Rows from block 7 of the encoder, named by matrix and row number. Rows with one number belong to one attention dimension. Each number is 500 + 50 x the weight over its row's rms, rounded and kept within 0 to 999. All counts start at 0. Numbers have three digits each. After the name is the row's rms in percent of the matrix's.
# v: window attention value (encoder.blocks.7.attn.v.weight, 192x192), inputs 0-191
# proj: window attention output (encoder.blocks.7.attn.proj.weight, 192x192, transposed), outputs 0-191
v.0 120:477498484483438509512435524515578444572471490515432538553532432423520444438494412579499570512482606595446564514501586484450475590401444463532582467511535587543476572535405523396550546569493441414545486482478502553460478525616497422436513535465561450467472531505450578462561498503513491497399449538420398481600443501390525497523446482528469510522435549498453531499531556522502552527542503440466583540472524517495547413534465451569492500523542411526503415514500565491605419474476519549490457542528516489518517480527450626528519481527489444490431533552509547496558420571500536453
v.1 103:510530436514553548514470514413512597418490482500524451429473484553524503457426617534505465493540541528528535468540533520516448513512446474540539467564436568458518566483531493518544478387477505508544448450515490402500457502546530501477353574488531446500516603478520405497483586517510416511481531507453504508468493491524498441446483383514448459456511483570480584522356477530578459475509415491458593503526470516496492559507497531432577537537516490483543474450584416426523489514419489427536521482525557528491541582626497426442606579533477474532452587458448575571492461420611448508
v.2 082:479534538510566523550558542463471491462492407402436490420428524491499562577469519529534446528427601448431450403490482500520551497455480401532445480486424559473494536540597481402491610563549441501561497432521566518573521470465575497434507522561402432555460500473543505567446410594539511501526595480538533479547491476547518537447555546520460439510483511513524516551422427504442451491490547496509476569433529410506506558481541464462497446494459474496544602490521542495443522443505567393606513522466508465585566411487434558548465510465562500458522526598538513507420603503434549470
v.3 084:511540539421540528465508388516497537478499427498538450412440533505509539501565443521525477542499474520540405570462470548570428460424521456496480488429473463569480553528491500523553449427548521508398445504499514546489503561540447536520585548503512583359513466494462566563519580508483532448579628367439540524580525535581550538485553492456477455508513502523507466509598490332434536539498570501516558580442495478566504482537446558500538529503484580517505505490542517423439551475505478405524513593452400499487511478500500552603557440510511441451460504486454467440555439518385485509
v.4 116:528545588495477480455565509462421446555528459487506546559361563587404507514523440495444519501536565508612544553482558423501573598485573484480510503438472469554432508491467598505506577536501471470392452545532548493497432507457555477542531428511473496434497480416494558514455552511509477543468509527519429423456507429505392565478485547573430512566478606460602473548521533420556420562494564530592425479419488435524580423415496514523483462499442539473529523496444420551472562509489486546520516445476491440485413491497545483451528505496542449496523539431483550459460455617563512571
v.5 079:535588528555514517421518418480600545577493358490471573534574542466444454550476509528448495458523484545522539536483508490442414489491529448443455496549484466459448408564414452535470562510529490533509514562516437391425474526569555550506480479503559576456436459527524485545513516538389541567558520539510480556547490422516498516556556596561537489508455529535383527495500576503471517465469483487430475528459447502443472489596542520378475593515516531509533548469455575515575420466524548538506518458569511547595484576477466470542463494506422429576497397356560519533449452455466540495
v.6 075:433501576471412431530464466490505556562517586421550550497447539572439576496498525570495505498417516444520487492536530537533463514562499465506374482483510444665379586457485481497576528504546506511524380474508511439476541540419463598590539506475439517488509423552536503523535517518550575507532495441428472516518508509538573542508495509516607396565473539471457505511538350449503430462482594518544466510487498465524448430545456513591483476501505585479491539470519447414459550438569437532500499468452602450559455444524451510580476519545504491461503468419455453498514541481468501605
v.7 107:463474549521475453469529548516412628393495570530529436603574483487626479527446583494463493512459461533523534403464508492530577470489526416551539470479494454471453465546472544561493493500437490469507525601480457547545555527499487540520539354499497571534452489479570460512552514555495454500476475448565516484541510496549430476496480521513462534571545434552441473468483515473426575503489438515558447431594436507322535461506585457422559471465526473490485412441531532498481569485443509455544489532436471508447547474453535421439475528506577574451427555487550516618538609434516485508
v.8 084:520420472462486494476551535504444612450501476532558443550489471520527524525517496472459516525472453457521495557548443465520577472556599472445451503422501462528469596521530468561514408398446441542487463579505504523497525544458515483554567401478455585490502374506524575542451518534540465540492523540570531561469554480540447484585512616580418461608542501498457499442553477390575496545439481522543522463429450514409503518472500535497433505425465506455507465444436478498433517588541474585528566464397489511347516469429512541416565542472523551491486533428529457505446607439487498451
v.9 128:454459456474386518525489512419589541418570555471492535510556446492515460379524515587570442532442489439440483482543622548509438518479599488545571484511495529583517463450570474494550540408485605568556521531531439489506568495532479475495513399589519494470510546509495501522448431490585463468582611523481456444518468550525500439466481458430487451513427470516511536518486444510568552503566540469379595505491548452497540485547481481519464520546505502541531554474479432406477502469480439480545527520551528502474533583542457394453478517546413487516437540538519451381489480440594385427
v.10 126:501528465544492499501526519489470495447502429428577427432484433558654491469432539460572478474505443440497465497547535561475434557575501520499575558545339561490477539444528569546495515446481592539547457496486530394553535432451499472458497480463514574502502458461523391548509579386478414519486552512496515471531461504519577426469498456521497595534482498496487490488352526539465498454548467487551563499520457513458489557461509495448585549541512473469491547571536403476542511565526417414474478491550495503412643506503459471613530515551539525521518553465462534568467530394494542439
v.11 102:571458598565519417450559609582518540451400433489509483474412460480478460523541554561634517508526441421499495603536569447538488436544422457454497486482481577490443501451523531454506489424485587567506561442519539533509514532426464462460508435515508430513466539588581388589469575454455392572482488476563485443442499401438478445498481508556477541594520527527532524480476498504542533534456527471603481498465534555445443466494517477511524522469529517566539473579511441455478522480539470552483504462375536460457478470408528420474548507508487512501485491495542389474401509570572526563
v.12 115:498494476559444537568546490566562417546439556556560576481578477498481463469474472394493501483471529560527495500473442454450543555552436431482477580571549440478571434469517578525520479598490529451479504514572411490505476501435448447455530463517479479543477468494494451438493529497525540458579387536525489467487583511447496641473435500490460510410424489497528590472468544579458491418511465492534507530621450587570575461421520378527592527478553432543437415569448514516545407588500515502484475547488454530446526489430545481465541468497499476467462453628556510594450507494477465532
v.13 111:510567444514432478409523464515470382509413496544543452440555560514501455530543388486526579475469531470430551426546484581501495498471499603497495517607492431567557512513550529558463472484519518476493445543409485519543433435540321598501448522507519554526527571470468559539495445516548528500445477502506483475458510499438570529554531595448445454486432542493456482506458549481475497431571591497469429512472591495530474518611423545563469510443445562485499506514591568505473548473513542447514420494608476545406473495541473544535405492454453500517460543517585478414424479471419533467
v.14 115:519579504460506542495521550476626547519515488405565510452480535555467523521465490505502494542499638466630399580483497483502461595497456458505422569520466442548517508496510435503476517551546472587485407481515523490498482542543558471526521624511552435502508434529544511425486459631377482470566427546509497466489507426570499510499513560496484405505493575502422510508493476471520453443455454447423415522422450533630441536434566516488452570489520473544454489528508476494493493452537457404474513430379483539512589476515485511546571509456406423526582484442561425489498548506527463537
v.15 065:406467512457428472547488537535506595470464580579534495489522489503452489455418575483457467546506508423490502490529488511483387531449510481574510472524503471518492551464482537519587491544466567476509514515543453509534431545592579432470455609498539457542575403547471548367529542489593457449514430446554486491467459566464482455439515427462525494353467534463533554490438521537479481544395507461451478494475471506548522551507514460589521505466489430467415566549482604593570557505516408589451509535441467484480471615511541512619421494549456515532553502502510499455520427496611428505
v.16 083:442517386502431505516474482584497473451507583590570453482630446540481461519497562481513483508503463506491513449538502505507479432475474531582465533573503532586516446519556496493451573482445554546494417496472419545561563484439414482490529523487562491440484534473395528365570413517608393491495408501517524425547549537510477446444493539535464414453435533575510481530471489505524482466419496524447527628538507509522491427512596532539507549483462593541438447545532432511434469481599515547580453503554455547381452486528501542553472542485436492420499491537583434464464555483556463508
v.17 114:470474540482553564439493533470513471573435544401544477458442483592566511448441539442484562508580549443550441479456433463531483472508413481437431519572443590478530535562417520460454525542468492521585443459571558421434468556584542455452447574468516468618518507501548499534541522577453534480486390446515494536491523572453519576523485522535425469492494631521448530445471546581527438491483410470475486482479430591555473550462580430466485462446446428628481514512571499407488460481571503479473441465515571527629538534527550467476569515469473457473503526480545436556538486494523460470
v.18 091:492541429456496443529492499491510449489510544427433513534526420543590516457509480448558522494442488422596507501507544496532399527464494575464497426584455523534438513495528468556479545561479515439461445490579597503639580541439457544451590522494563529451559504489419464474490500430545474499464593456502535414535507541591501582479503478481487463490540554520542445504452488350517554503471503518499465552536432478462524504426528542488498502454391497446410559548551497513475598547622565442488544429471475542367592468470540548499452540431561490450559570496411530424520531504502499445
v.19 086:581493506495589513443431546407674571557527495495416489489490567450492442536441537490486483516478523470451442460529497535530515544508513405467520508538525452537520527427587461511613490435573495512491516523414532441465540469464513519453445461543413448477528585526579462438533535527457495481499421503453434584558509522495475449473436512574500558527519421458494547601528441527554443439529538458464555533406525494618514534490484446517438480498538463480559436503498557437539381523518414501398524421437580468541571549558496510530519508616410465565504463468495464458449519482567451551
v.20 082:494542550535458481481474485544479545489443497531554460508503499585430519571546394450543503490499505465575573410520517487509497512466483493554489482480495506495448510506624512482476417496455547514486488503533591581550520603505463490487537509442457585427555525472509501518453591463532489532424556519527470445461565500578474423474569556492439540525591500390558459494512566413529511545532506493533491508513568516591492484364398459515537575483467461416552511456545594427489493496554517424436484399490433456517532481465469573621474555511561504456418524562446355377441521520438521527
v.21 127:493484558507448464537492538532573543500474530551487487514440480485460454566488450479494473504484550461515426513525488459526411522458514563445491463557488528513422557446471473511562421540558574499424470390469588436392478598502574531481580555501508477465543413627482476489483558452518496477535593476481552489457538513579531466503431465548538514624537472531555486544558417472518558573482455516407563523480421431557416414525455505534399455474507590471541492492411451608495579576567411511411503540467574463454476517503569452564438524550538469561442529504418457491516529530457451442
v.22 110:461413601505490524467507475490506481425406488526515423426495448399552500545537518572479527484574451581508576453563483444490444433548544496478501485531576616497522447497543558510409473513554603467506512494487533490512515533563388476448469468486474514525540505493639559468473402474536523516494482505542580481479581570523440494533513490453404512488453501491451471546458469586415445452474468474475581627483467558444510567485564533497460460411496468464511477584596502485596512432537538575462531556596456550516490556502545458452465493486543515490472510589545445408460447501441371475
v.23 113:524484571535530516507509525526448454584447500442539359423482559468480509515441577475510506467494516534441474483541446486554579498519436542440488468616522522441500476529435560540482508528431500499474450539455550405507513525533502517443397470563538547534505453498581464627434527342512480621473466551405550422480509445508577534507522550557500532559508554426507476533551508585466423533541450510594459536543427551540418586500504479579469465501501572432489513524512468485498449538502518486387421592548451496473531466460486533596502483468497468602551392515510501457442434486504540460
v.24 093:473402518461591447480529425502492591492519543516498452571530513488544527574549483558542508507490433450494523461416522419506515547501619457538493433376590574505523476577469507524542474499503467434511501582452488598476475484512504487496475381531522533519512433546541492544488520476524421510491533552438473572526508454441377400530523558571482446538591431501565539496531544502471524508526378549398498469564525459413568469553357536572584452497538481439515533370534505524423560527478478533559565443520477415498491436449542514549560556487488548435472459497458498485514444463511509446
v.25 127:418571445567394598514501500412480544541499528482443505529560463399474550542438506573520405485422476448565569520514525480539448506466505578450494486543508490512466502400524459600510457575438413610463510503541527460437496520531514526571492471586510578522518416489593495530490433466530535537478464466589469581451488532525445554528445526540483548514461491475503495517481528492511586425435427513501501412566464465505525480467508435435505464450550479393421577492410505624533531575506516453544580551484491498490482491576512518507506383494535515513506482447436647438457556521595476481
v.26 112:444534562496534515442487468454489473511509384440400441471510479619449442466481465489573498500422575459495511514485569544529449497496575526475544450449493432553442505529572561559550506457503573532497508467415527490477416509594522530452483498532526433559490552543454482581502489594471497467511537474511540401449414547449511426500585586495518510558434464496548501472552490544603487506560472480522576436537519536548461500632485544528447488529521558544531488489608543463460449395392505390485447448457556411508464534623507505533475452480477411541469538525525535457522557415562487405
v.27 095:449502442534440554510495540470532485476383485428534512505555427523498482440514496509592547496443553497499441415580505398529502479497494471491518479538586556447590460569584479543471525549484488524456541458606493474527498540509469459488626452589436550568436515430544507528528421444529452439436426466590489497510518574503450571430537599518433483440457489430434513453470518632508513525538396489521502462461452476559581422423517429447477502470538520510538458562481578484475569482547476449400504579524497530485538478490483618459494461520463547467498479597577473528506426415520440572
v.28 084:519505578517478487503576543450528463565515517560559488472506613580426511500534442456467494541531538490609575549471540447473477518474559464544454564445601534608559547490565472502545482481519494468460402435520525525478475421507504536472509496544557462580403401579498555466489446508501509453470485556518505547444504456505543396529538548434471476487534511462427607500603387454535473468454502478494356514518489464419494488513390492424465465500499528480392570495511467522573578458571441558475495408371546492463470520524524419512571467566459449551507459509497564443518485576534505460
v.29 105:532506524557523482483566642472445342467602671505586472438539650588440514474383524498423496504449510597529551513503503576425480521473484570561447441553482501455524543507425481511520482532466469513493478591474492387473448468514514627443410557528537465467441484512506486562454567491503530564444500487504532524508446476524506434470419442496585470553515542446495529470566482483497525553533477532524419453563464455467461517525462525456497540537483528516495508506505457440461534445504508531472459497495515412466481534440476393445454554456442512573581472421501541484458434498551522539
v.30 076:547507544443487444517480503487581456517521576480465550506441476394487497569535454485514445493422549560447471468546501516492553477457494491451530510512495597486497375455434540469504558458462531525519623441445462503508566501506513462462406474489428499468416430474431595513450585490525543437494491541515446536584543501452566483521438539549576508502551505494441496547538520458549474513472604540405512531516533505410508432472484479575474522488563589592596414436374507484572469484528443439565499717576535534542436464494495478521525521512513435440459506515411470442495506535471515480
v.31 092:567533508474534524422542533528447532476501497467459483528483613485439510489577518522441444533518422520485554517417485480512513413570440581551452533497550445569497486560497474473514434487535488521492548561541445510439455460566404492526501512512494491583520590447498574465480372602411582409592523528552592468421487561398456521504561465411556490493473454500516508443554485456526545454557484465440482489527535516509519535549441481549506482529497507476370562503575482468449506439466560494471518503462553524474346550510455391464553433452461555512513502482472472453650471576571489570
v.32 133:472557504514451461486499557528530551533496564484539532493627447491418398458443487497457506478465492532517473549474518561504587485498455600460431530543443499450541444524447539509499506539453569547628505546558500458399513486519483564596490514458520537541534416569484433541446442535459551472526463513506474430553515541463524536496522457433497529469454545462451478437438498598513523453437550493527435413520496556450528446571575404511552575523490494549412498558472474465551497440440575431543423481549510426502486439502542352419526522445460590561574381475619517550535528556479525461
v.33 087:537480552508552527464496439523547459488524546512449488560473545505447520569458437550427476531477557602523477468522510493541444541480532419523520425470477433495549567546539432442544498533535364510476469595475482440464559500517695502512519502551406546495511513466510503460552489558410543573445483463433459473528513459616447501544473489547455568560522522564505478530483523523461542520510590470431483459441456357564484462496472468464511438483485487490564543490483554564523480461360539451406531509466469435638535464470448518486477492529544417613483429511496572482485458473544591430
v.34 105:472510509547481483537485462513523550486521487639623478507485477490462446455584510498468569501501450489418453519573548573488554414438615477508485517475466601543488497462484540474458402476362528446499522490527478559477493497546461516460499527424565431455569500634500511531547541421577453411429414554498441560550495497350509465546463517523491483520473550406494526490525478598549533462482554498510545499475607515482492437591542522472612502457567505512573479482558564447552436470512372498543419480461493458578453479506498439478525520529489542499385429533530450498466517498500530524
v.35 131:439598444548509558511457564515460489512467426495489548504626497476448476491482534378492398478483439509483507429478469466438536408544437586519539512566421539446563461524410486475412527557478596459574522486421425503499509481438482464558497524484488461519489544492440496536460470522440497442578504524530572488451434590486543509399477572515526542431491480453542484432403522575523442468562467532424482499581518551542488548542542460519534493556509552489378506562501474453534389609528589516521474503584489522463445471486525580535434435590505569487553536533508612558478539511490451428
proj.0 098:567589471477594467499498558515498506495495505494555461444543532638420457408601505548541578460573434523515431502555521491434518441536515530440446491484467403467461457422517454484520590542543510467497467513551392537421372457353484553403460484579533392513513514414490508529537504514463518471547625493512512485417499538516530527559583572469474517532528469520575496444515498520480432503471517388508490451498557423581502562508533537534505440468539510532538493502518551504479531514496527429569553497484553507546490467391581440453528516481474526557514562542505398473428504447414454473
proj.1 107:521479452452577454427523518515489476554517550473607409522497470523474485563451427471537585548406524482451531578513446547384397435513485535568525475516419462515526455468439547550415468464481458575507593478486482504572451470476478520594449457448486490496532502584420470461439513587533461415539560422444417495515521561480505494474459514420484519571486505450449474467518543470420579541572432447534483509528497427426394486470512463537497468507558583571538540500462488423494553498515554465472479526506517584602549585481574539562565573554480520443514569395470548433534405529520511545
proj.2 093:447507573513393501511494349529409576399437559629508513489541502467450526489491450401459513471548475543453461472545488435506444526429466456468514483520495522570556540610517458513507580502495641527511498532539532534507414548556448435554567435496549599447460495525539553553419448464524474506552502473523571521485466417454516492484489445426476548552574486575486569465484495508570496574482442515534508551510423527580470418459506477554439469549504528457390447517476457565520443508637513549473496470507537480463464496513499482554516497551475536541393574479511626474518465553525554467
proj.3 104:503526445542542505603495520522394488449449582522505508432492462545476487442396450422422488486503564512514527461537518421528503583437473478464521557560460562428495485533542504567449573517550593560524551533485531486526538591543515489421465456417418447572511481526502435474562479525512519491432358543490470501463455443477406511560600500540540442521440370512537511478452483625525563536450470426448415462548610570501530473459567534414485467556498480526479476509501508586526529533507512526531484505581529469432489423539486447445411566518519507490450533455523518515402588532421498436
proj.4 111:533545482589521526472497456501406506467473576447526460487408469440617470563455501518482491610472466500417519549369583488536483512515545450432433405564446492423512417521543502545514517484516512497445513518459543447455466538528430494507516511400574446448339507518542410551569480477460518355466480541576487544521542463501435484475502468472467439511479462529548502513497470622473449464481455597476533517516500548459575577453572473503522518572520472530460343565456603486460544443485529474441458482495487465436479475463466514525466471505483465541542471575465453543524547540408433476
proj.5 106:551453532368548419434485555463599440465522480507489459510470541544410588483495573548510498542502500476492531491461445560409475405496505571553448523415477482552595588443522469481463410435478476462466450449514513507475493415450516434591523569595460419483573498520455546497518586478412446474534588483461446419450502429502550466469471531397495499471499517446479527514527431429492410492565519375498562461525538445525491445477474474539419529513422399464507513509506439401398530522450465498471496446406446552479429487502509589427578525509428463505528454509522469539535465527496491512
proj.6 095:551555501552540522522493595431519588466463498572576524552493529469516419547442549409470529569525511490484500527430567499508491500472577481454496498526451506506541429545473522533425557497444468532505592506451490382534532550570463462443487516465442497512447543524490429474550542522496429434433488521449466565567419424527439444582467523524455485577609392535562487572480512575529495514430511543511630491518574478505620435521516540481483557485510515515535470536489502542569525467461491469545514485501361419375501510502496534528420525518602432485502590521375528548537503529551466391
proj.7 114:553463424523489471445537516533484341587553438395456526474471528493480498520560524525550418453597504523551507562551435542510539525537489582534552478556548500525479527545566486486535475436572543523493407507508519505499560416475474470508474603501513559472488429525489518410499523444634499572599514547419482530406476488497497486453474433547555424459481577497479441488581483484581559488526577635428433485472524486489453567495526617466459491461434503485470611570496498539417447519473458572454551461547575517463547512547484466461530559428475437493556472413502451515466433538482477556
proj.8 095:507449495505476546493464484501515497593516463434500538536479489466590473566441527491476396519511537504514533497455473567545502600445442459478468516613530547481523535532460609512429495492450505489497492497453509469545605502562478480495543563457454498486430500581531421452553484428559481479527409514450486586536473498485476433468482430538477499480484485460478487578514506615449535548463521682397416481506557542488558532465555555342477531523475517495423574543510501503519496425465435536467442486596456458379554474554366491527441458466570463431528405465472508564427516557502507512
proj.9 106:533418484416572472511549555564570486563475480542465398528443488498546424493497488424561552487450505512495477498549428597402452495485528543420425479470422538449441469456440569536435449526486432620457517512514455502606462477526494424490404467582524413520506464545422437424435438592554512473550509433457464560543513605534480492520465473452505511578545481479453420446495552515463551528524430452554520469480521473494407457451469504447514490520545538519526498487573414445533547542531538473467531484491429513508600530389523585574556476504522465468411568434466476456429441485541477586
proj.10 102:448534490456506540411544485535532516512576590586544456542495485470509516469424455528498538518410603515469521511460420536473443445516448540549491477506433603532509475489418499439424442503507439529598553484483518548523441391538495508604448517563455532506533529604365432437450511528548521520533549391468496469487534523495551479478446543428496513467500430464446463471477616448487557511574466472522449497557422507469472483526455535467491537513469594525504556557526444356509571476436561508502392488471476556607541497487542518511515576531473488416538486362502562427472446549504492559
proj.11 103:463533523432438579351488482476491539540555475525564479603472528489521377415422414571483499403386574580552551501411461580502467458575518508464498465517530549495486480541409508521510469521545472488512621581391580479484496446535451518505491414528599543525462515534487426479547475549543570453515551495507539523529497550505485417424476488514470509464537469537444454510493597467523454464482427655545459483451492570493466580490499563504507534464481526539408558565555453426525478379461481554426545440541436493516561481423509544505488517496537503535549510460513516528460486528507440491
proj.12 113:484547455469408460462489522488434426452509432478458569577524526508451561484567506598482498515560492439479482418414503463569590473544514572583529423415461525531508588468540508410590450456484464368495467491495524538428484484535463510551568548550511560442496509426463564543522539481492480629493556454513561398464482463540535529522526566521503514410502565484500537551461490420497513427519579517515516489495429534570545534547473545604510529493468506406553521535534451440432427490436458478509481471446465456589478529480455514351515505420492549607532432585517444489537492543554528562
proj.13 112:440474522523510527566481586491522531472504543473448454478463438563543492524544576502517508571575504550513373508453514487550468514493568489504531563422476491535425405509535465487529468554506398509510460408584481458491547559476468518489429564559370424476545556486530446383467541444491519505456393473583500451517577516558533540555500455466513553546534457376497521424563517514413515520480504407486621491530514470459532496588476507406487576429514529482452515432538505523528528564416434504597515571466494489527518411483546447540494496486505385371459448525495539384490519481535521520
proj.14 110:494570573476466485449447475472468614447474505493609499608518552552504467494413459591496552537482429519438587525366486532467452403520534461535494480440446500561537437483507535576458507505492528526410627467504600412435500572498430512572554456478467518499463540500563529591535570517491414491441539455538516493528490547503523487507511597452464587561541507534490513543465450514513468507490448547555642524460521485526602393553450510506514479502527495456498425549518476539470586383450456517447511456490433467554481485548504556382559474570545540553497542561464461524537453531504509455
proj.15 080:558606500405592477477494442457567554581441384481581494617498562558470475526495460531558532377516494497513495597497509548405481458538483477510486511464414416473487456522466486532333568490451351473478553532455453438514542503378473582563470451539472421523484510496529526551448462532479461415502534533473436561577475555510467512527467626450435517560476498458505456487473502461490559512511460566463602510496492471527469434506448575437504434455552527470517488455445469495527549398447519497508534491502466468492518478520425542443503421460556523498498561501434429511460530447465446490
proj.16 102:497473509519469560516483524470541500555489432499474486559526461493548500512487530531520515525459489496468499540456526574473548534582461481412507499444436458489469444464419555465431490505427439527504533503587510461537522579553460574472505524488520497579467555482570550557418407513507563514493426476584508638585599625476519588501542475465452661527527605486484468421543454538410550515572483530475485501464480525495421601557513494434568472503583481422487455473469468497594424436463430547520489531523518454630555460503497400484573442428534572418504520546517486428436541498543502522
proj.17 105:478560494462461443378430550428388491450543427523633498521564507563422456510490473529526485423511483434442548627375548431472487481564498500550557532492473424568501484547507439571477538521481407410512554416504531478401502507389410525543522475489464599453520509493540546569524604478510427499543612487466515481514513459486549481505483490456410522475518546470510551507535501377513464491509523523519629510539504414541510458581522503592436484381475516458463564446418497571479509429443468495491559485458479437483491523525526523493456599507515506548532490529523519472529491536506531494
proj.18 104:431480502551470562547574482544463526491469580593467508430490452435539540485478493435489525519433523532355542468446509546606469532476458509460495465489461583495446402529477489430440509496479489543540472498496619487500492539582532553560486576480516509535417544550517495534488437443486578529417411435524548595491510544486415566555563553475524541513509464547541488405489559560491590488525406593451449542543469585506496511572545547412607470594530506450542399542511495533514532454422546525520376461545522475584483454560484400401539482515467482519492510435504527433469513502482463537
proj.19 103:498523513450538488517510507528481551551503547506672555568532581580418529476500419512518600515449455542535470474532428504335449474473518570559439504454485531517589541533401552464448545488502566534510554542469463588601440508499510539465530445501498402498487518470397555513477465603528466451529565502426488476505422494485533449463535560412486528530535466525418496536437545512468532550447442453557482514477516455492388424450469543519495460609528566562501560500557418455518558496594537450498478523484493542521529565459499518514568539515520594530428582477480529556501417551570557473
proj.20 099:453561493545534608585502456575446567435500620534482489460465480535536434501503478524417516548542532509534429436498514478617466550466521439441507530531510517487491487522395523445472523533525551514611528469454465528507464519504483533445503535460455411519453583499554421452507449421556561480484359473565581549445485451488451534508547486471492505439463445466509524410459501547495559522448468550445436549534463578502513583562585576430511555556522519570412517560519462493586554505461507522499407552583512463473495412484475391554475491447486531469510441394541557467445618530467498430
proj.21 106:493482485473516473512510536460455506511595473636512565509506481491493505502442450462440452489391550447472575527423636490533493524533503509511437498526449529407513506489430542565431580560498470446637556508435503553521502587556518474494511508483484474558436510539522475530504409514381494533444505553447494643577431482471416507576597512452497443521495422542570519531486555532541503512435543623490476450568544581567510474490559541488532500643478501532489521454456467510526492452463532503459432428568462383418487510480410495522413499435547471559537547491519513470441500456485466513
proj.22 108:464466510460490501508454497502504487508487489484490567507552480567424533493591448466560455442463551478540420503531490455486509552455402479607509564500505470499503570485470505430444547460499437476619428567446456593567552560515541477541513498493365493528498492558515544407374536451435447487541470424497542487492428514405460509538492493532512559453470487543467491492584575438435596523511606504507465431530505475506392509479494524462489502434433533474415604405432443463518411518503393541506460509491457487469514464513461435557488553415584624419482433486555552524457511531521557578
proj.23 113:450499515495476487433479459459474506502599462567539588498549474527437612533411484520489471567456611494469458541431579398509428504557472517563499514508517520546545555571499452397536509498499412399611531540456558538467577502501507510573545549512397509487491559537495503519505534500364518507460498507464488506574538402483558493466486491474445490472476458518481529506510566381447487532485604564524530488551487478531520500550489470446431538531356498493352582423478472498522496466479488482515455529428525467505463535546456482547436584494492500433646407517533601515556489502515536541
proj.24 096:574529422573567542469531466594457446550559482447502471405497561508533438563513576471495502497564504503542470513663554507495514600517514491402523483649534470444511574548537483512526519545522582546533434518500437551516498431457583523377553546479564459483509481477556541488582493491579540482588525574490458621426507436486511471429553417544531436494491533527512516517539422493527479578493544516481375528475542512496443550478563478457449479502501462574444507536502570536520467523613504481458490554556590560408522545487484433613514507505517520550531557461519495556442526462462501456
proj.25 112:503432529455563452519556518551608467522481560509455538504467543500518630576574521439553495588559491502445514510483469580501519443434499520524439506528451495510508535474413521431411438456506434497558407498465503545605517499538533438611524588487425433445512473552430525435439548452438467511497603494514505536505438496478489532563543582469526453508514527478510461534551551523511537500531549558435514502586507449485519426521483509479571575594449533436606464563528427397363499520488504491451344432478443540449461542513435545453570429492460516474473433427466458473515484541497521540
proj.26 106:483461502451558428476554519517471499524505515572501424516462490486495422501450429405495546396484518514525452619493521509427433483485567538441544515465490493493454454551523425643468486569539471622484532450480477483559457546443488396483406406605525478486540476484478422497491472580549525465559519546535431504593572530501513480517523450429493437567521466441474473499531592511524512540459434427567588506442497484505454401494445419508480492497534561525455512413560479566502540513588533518443586514489475524474509536447579588646503514523522439510418590468560470457440445465540525521
proj.27 110:467504521433420500506520507551460459524594461543435567562586552572473558515572476496519492501598546439466469528385474511471530541521518497503501525378434530511464582537478548466537458535506448457485471469543509595516564503492437471575549616533484494442481479531444549520429479470543510612593550497485595529518538467508569541533552517437460527476486629526537492439505545495485522455485527619518585524514470515554480537623547571511465500523428511467377583497504382531468443525484530505457489455407518452502519560467450546542540553388475500540477452539558530376496509542525574563
proj.28 096:548488584540522535453469488492504572564527483436539512557445615473597414492484494546497528592433459502503501568459521565516474449491482465481462402515503546499500485483509528568473522532506491509495547543391501370450585521551546525515524558449382456497508492518579534503580511538479455468463498511445492559541417540549436456514448549617519542587518445557485492555488533532502511513448520570500517499416585479492575438455436526425507531500492546436579420524578481501496539423439468489475460475500352463427533435507402538493478440551640507449524590497445413572533442430541494513
proj.29 109:574488525543526448437481519440543491526555455499499485491431464434560479579418548558511489666493538512451555566460564458511384430569564523529488435490502462542507423533573519531579470503531406491399524461491571344428580475515441493564462592478447487479473521541538446440559550515453464405463489501437448511555546462579457483464410453507470441592520484486537490490520498463488440523499490551492568516521530478447586494519490483480480558528460516540518489477471569514527605476414525455495545503459517481497493502516500532543490537541484363442623540504409551536601434428483457542
proj.30 099:451459501517511585571436586502540471542478435512494444523464534575513431448495650569550505587443463464576518468490554518439627557576522502421466540502486532465508566449394528502478483518508500414598476540581446488472469467540500547400554481481536482565546588436479544476535468523553569549488524486395494595498451489490507526536543416501415588478541491494479529483483438467478432503556510476564508367517600503538406563511594551545471535543539414504513530523554467462521439541486438527520561506519521494426580511353534492558490512500475467527496459554466508493486591510558459491
proj.31 111:510383556504517408474492478454542470510475425455412523492513447411525532520491440441507501462478482515544504498540527475498499503484531499512561517466561452521485495441606514595582450505516500572404501473480536420545609602534533437497456414465552544484582446522605515494493527565459463520449444539571508470554518535512469479466416413624563454522450561533494506572578498477523509494474485468507520511455529466445507414506411345505529487437514508481588471373519565617501451513552448557440600567465477503475526510580540576505516483537553536447485518555530480587589454449525536538
proj.32 117:599517543483485488417468586492601492472536399530461447546456454499527448505535565601545459443557496545507517582447496535551506422571585523460467486480504430537444462495530481487587403507517404503407552471525539441435502416480440444518459577592491572447550485490509453453489592475512493531512573496544495438527553517562528463465433533534510474474553531469543491509550542420536415449514546556494616471487521471508621539532430539511472588376478441455558545529437495501506494449407417519539599476464438474546514481499524625471513431491498420479562510527469434519541474428480454537
proj.33 103:543504511483554368534514440514446541465484509450529590462516501586383568560476480520521530556535413577500425493516555432427384489423497528576452479510510520528559496523563453503566564434581614540414508542469544480493453623500471510537541504476458425489449460509481476484472478511390418414484491538440471483478439406460429471480537537423540434561427437520523537495493455538541460567453483481521501517504536468535531512466494476418456469622483508566371505472473526610453588495569497486488537506469546531458484495513470538484520567533437497487504583554484529592579435502409469464
proj.34 108:565552479442527571497430582534564535566537460441562437547467545613545339460554567563552472453552532505638481539503465555510569515565518479433481560548506425452464528503449515496436513510476406451559547495501355540529507407428484556423400519539426447487558532468482454449525509475572502475566540522471447510514514510511572456481488521541449556452548490419472459508474489475483431503532583470521522445493560447508493560494524589525432578388499492529490580531485470418547507475447453451602520519532449482473563474417514518607461460484532477451513500464485422470449561473495472463
proj.35 118:465423552478471461470500466470592485472578422599400466483545462327511579476485485463438521439456499431494522518511518483542559466549496495456490513450534435503517522399503516524534464535472471458498517385557465535509433485521511426510514475534572584472545493499540581591442436480478536591549525528644521504568597533493593545481464436478463513418470610484507514539505502444525442483538490426511540492516395492526522470535396359603503529476497484455599520413436509496548403509519523571497516505442501448556500527543521541515506424476487524499503448522594481494518489419520570537